{"model": "sound classifier", "dataset": "struck, bounced, scraped and rolled objects made by modal synthesis", "train_examples": 78125, "gain_aug_db": 10, "time_shift_ms": 50, "n_mels": 40, "hop_length": 160, "input": "log_mel", "spec_augment": false, "win_length": 400, "targets": ["action"], "num_classes": 5, "arch": "jasper", "norm": "batchnorm", "activation": "relu", "depths": [4, 4, 4], "kernel_size": 5, "stem": "single", "widths": [96, 144, 208], "loss": "binary_cross_entropy", "init": "kaiming_normal", "residual_init": "none", "optimizer": "muon", "muon_scale": "original", "lr": 0.014, "momentum": 0.95, "nesterov": true, "orthogonalizer": "newton_schulz_5", "adamw_lr_other_params": 0.00087, "ema_decay": 0.999, "steps": 7600, "batch_size": 512, "epochs": 49.8, "lr_schedule": "cosine_restarts", "final_lr_fraction": 0, "warmup_steps": 220, "weight_decay": 0.0, "adamw_weight_decay_other_params": 0.05}
Rows from block 4 of a small sound classifier, named by matrix and row number. Rows with one number belong to one channel. Each number is 128 + 24 x the weight over its row's rms, rounded and kept within 0 to 255. All counts start at 0. Numbers have three digits each.
After each channel's rows are labels from the 100 clips, of 14848, where the channel reaches its highest value: "responds to" is what is common among them; "loudest band" is the band of the loudest frequency at the time of the peak. Only what is clearly more common there than usual is listed. The data: struck, bounced, scraped and rolled objects made by modal synthesis.
# convs0: first width-5 conv, stride 2 (model.blocks.4.convs.0.weight, 144x96x5, each kernel summed), inputs 0-47
# convs1: second width-5 conv (model.blocks.4.convs.1.weight, 144x144x5, transposed, each kernel summed), outputs 0-71

convs0.40:107157101154148143133122112130158102137105125100153117160073117092152124130120088128114128107089138157119128117120133156171163141133101167143151
convs1.40:118150144119101111105141107120139123136097087122100130090086131123133138117101138135132120140141128124130146144129131133166150148165150155126093108105101138132145103128141116109151107117139153137118186168108153181174
responds to: small
loudest band: 500 to 1000 Hz

convs0.73:138130114097111122079145118176126139127126157137159123064139139130102108136135106133164182110104088154095129159131175122120129111133130099143122
convs1.73:101105174131133091093105140127120136145168137125168137111164077103161112093135103095177112131122176104135095127127126091130161134160154094092121093095148132134118127104154157092118136103136138119122103141096109133126
responds to: clipping; scraping; text has "clipped"
loudest band: 500 to 1000 Hz

convs0.115:155165110152120130144143110147116086119116116127122085150121126145066102140113137109106092137111108113170108140144116108117089130126141159168138
convs1.115:117133112120120121142074112117078131139103116183119134120120126164142132134088132155130093148112054103141140108159128163126146179123115118116105152110136114188121151110111089153094152125120150121120147137151153112107
responds to: striker: soft; bouncing
loudest band: 500 to 1000 Hz

convs0.127:116084148139136162130096136130135120168141092150115108143145139100063134130122133085131135143096139092122102139148162114136105121144164121163073
convs1.127:110113141127126147136143151139128099090117112141121119119093182159106137101165106128098143155123129111068146093159113116121150145140123110065110083146139109124141117134123128143169112126108126123096124088172123127139
responds to: clipping; text has "clipped"
loudest band: 4000 to 8000 Hz

convs0.41:138136105111120103150141152129140143093143119158180161152113127117113071123145113127171166132114129144098157123141182101129130113147109160124080
convs1.41:113134156098142127121112149102140115124131151156177109158156160119144137134090127127153152149095176123132113158144166146126109090151132133159128102125114092183146140107117119157116111139129119162131134105102114137139
responds to: clipping; text has "clipped"
loudest band: 500 to 1000 Hz

convs0.80:129133082145140142142080100106122110131094100095133116138122107076167106120136105151135129148138113155159118155130139100144127128132118184152151
convs1.80:116147136099085132151074096151100167141140151120128091120082136127125140087131163124091135156112111122114129130120098147119133103094121149130163079085121119134127123137131145167160119138134116135176159162141100149126
responds to: striker: soft
loudest band: 500 to 1000 Hz

convs0.56:151153179114128082136092134110150150129133166124071134089141142116153104145123118138119137093116131149098145090106129192122124120128110100114146
convs1.56:161176084149159163145133054134121098122126104127090132104116135091138097109116091144133129144116129143166140151120179118155173161088125108147110156110143159111101111122098095143097163139110125163116118127102127124161
responds to: rolling; clipping; text has "clipped"
loudest band: 500 to 1000 Hz

convs0.49:139112131149152118156141199121152157120080065129115092118114107092095133101105131114112127131059158111150128126107112164123130117115151076116119
convs1.49:125132119081146150155116150119061114145128122118152115131119099126151128077155141144152099084109079116153114163096104108133172111126121136117139102148119073114100141135112084128153095131113144126171129105174134135191
responds to: rolling
loudest band: 500 to 1000 Hz

convs0.74:088147129151126153108093162155147118134129115102110088141147117125112139110119164116119100120146086138143134131133154124110144171143165090112115
convs1.74:105118134138124150128071133112154164174140131141127110184128159136129116105170155128090104124105068112164119118112137119122132144167117084174139110115138091148090146128103110130118147124144172097141098143114120153142
responds to: striker: soft
loudest band: 500 to 1000 Hz

convs0.19:112154145157158156138153147145163130131148102140146130131106108105106140144103105126125127121092128106121128120078099150094163112118134186093106
convs1.19:141133131136142088127164104124189155140145148109118112117115148134144135179161114138101137117118114148114129112121081137050174133123091156117112098139106127127140143137090111179126111089119145121152146077134169106122
responds to: repeated hits; clipping; text has "clipped"
loudest band: 4000 to 8000 Hz

convs0.38:112089155082148134160162143124161118123093096143079145107121132139121125149137116119106148161139167109128116115111134115152168176189128156150143
convs1.38:100075177117129122125135148153112120131118094161098145161110152169127122138120144083106127130115107101083125100112129123126160136093117134124142081145081110173112127124145099111146155196135153139119160114119142179137
responds to: rolling; clipping; text has "clipped"
loudest band: 500 to 1000 Hz

convs0.47:116087123144143093138105106114102101155128128117099135123187157137131149111116113123151134145135117100152157133137185179126104145160129144140117
convs1.47:109097143137140155096111157182104105129136100118115140108125122174142138133151111084148128177158146141118128117110157102122156182162154123099106094149108075135122107130142135111146118150126157119153150135073148122124
responds to: small; clipping; text has "clipped"; repeated hits
loudest band: 500 to 1000 Hz

convs0.132:074117107153154139138111142098140138148090080149102090127096160129150122150082129096141142092116127123115126120107132129132144134134198083115098
convs1.132:157101156126151150139131141133165142076123108104084107149088098131112106143168110117139097125118115129133156143178123155141135146125138133101134103126143104133118123146147107109141125127140153137129118097142138088138
responds to: striker: soft; small; white noise
loudest band: 500 to 1000 Hz

convs0.24:140122083157141116137134096110106097129137072178126121151135123152158166153161113138116122122126097168139150149167104112130138152113096126173083
convs1.24:107135119188155154100105142148098136090123112145137109171131126144104154175158142150135130124106126115117099151102100122097148114130116124151131139129111123168162115154120167156142156158102145137125177140137132191124
responds to: striker: soft; large; membrane
loudest band: 250 to 500 Hz

convs0.25:135121146103165132111154158101125126116122114148110165123088152122136131145138155092108138120114120127110133105111140102125127104183145092152164
convs1.25:144127142135139142075146137143130105095149112165106118150136105146100119132128127132124078116109136116130120088148106182117119105143127116121129158187120142134124098110135142124131094168150120129141085157127148127121
responds to: clipping; text has "clipped"
loudest band: 500 to 1000 Hz

convs0.31:142126103109120177160161088176124143108130146165143086145127106125105142119111162134131140133129108110093104109124127111094105141125145193145136
convs1.31:133096145101128076152154139174120116144096138117086121100137152123118127094115128103073111115124118148107091089116107089106101134135128122145134151103130173116125114143172105137141158102144144154146150113085177157139
responds to: clipping; text has "clipped"; reverberation; text has "room"
loudest band: 1000 to 2000 Hz

convs0.116:109115139138096087119139150119093179162154120135108163133141135134099124109110192135116154135121099122162102121093124125124103101120114102135133
convs1.116:149087126151161134138082130157163131132140112187171161112144109145164128169162131129135121167123128129134114125140144144201122148122163183152095124146195107149104119131149148100145091159130152135110146098108111129137
responds to: striker: soft; small; repeated hits
loudest band: 500 to 1000 Hz

convs0.97:133174127121127100137114161134133124126115081130150126122098207124132106117154113143138159139130128110116120132101097101166151114117192123120109
convs1.97:110125106146133134136145131133150139109100097164184126130132086145101108139131147106154109146158140134118156183160169136161107105176117127149140118120121104154158139086163133079144106168138137162125097130124150135138
responds to: clipping; text has "clipped"
loudest band: 500 to 1000 Hz

convs0.57:118196158152111116125130133142130131071118150139111105164113112119110124128128146159106125187130124130113141148103108131145137116150129137128076
convs1.57:126177145141156145142158158107116078085149121172071157117133113127119175131101151157157132109133122129133081111148152145138136134112118093169107122154115143109124107107132111119109138137110131186086132148125094141122
responds to: hard striker; repeated hits
loudest band: 1000 to 2000 Hz

convs0.71:110117146134130147129157124130147139067119156114147162122150101134132122136131175103150138138146110119152123167095171116138166120142101105146133
convs1.71:152132181098122127134120135133039096136126141127130137150121156127138127117102046146171143172137143109129161093149109088101092161142100130113126123124133133148145111126126147137108157106120142145154101116109175096103
responds to: clipping; text has "clipped"; string
loudest band: 500 to 1000 Hz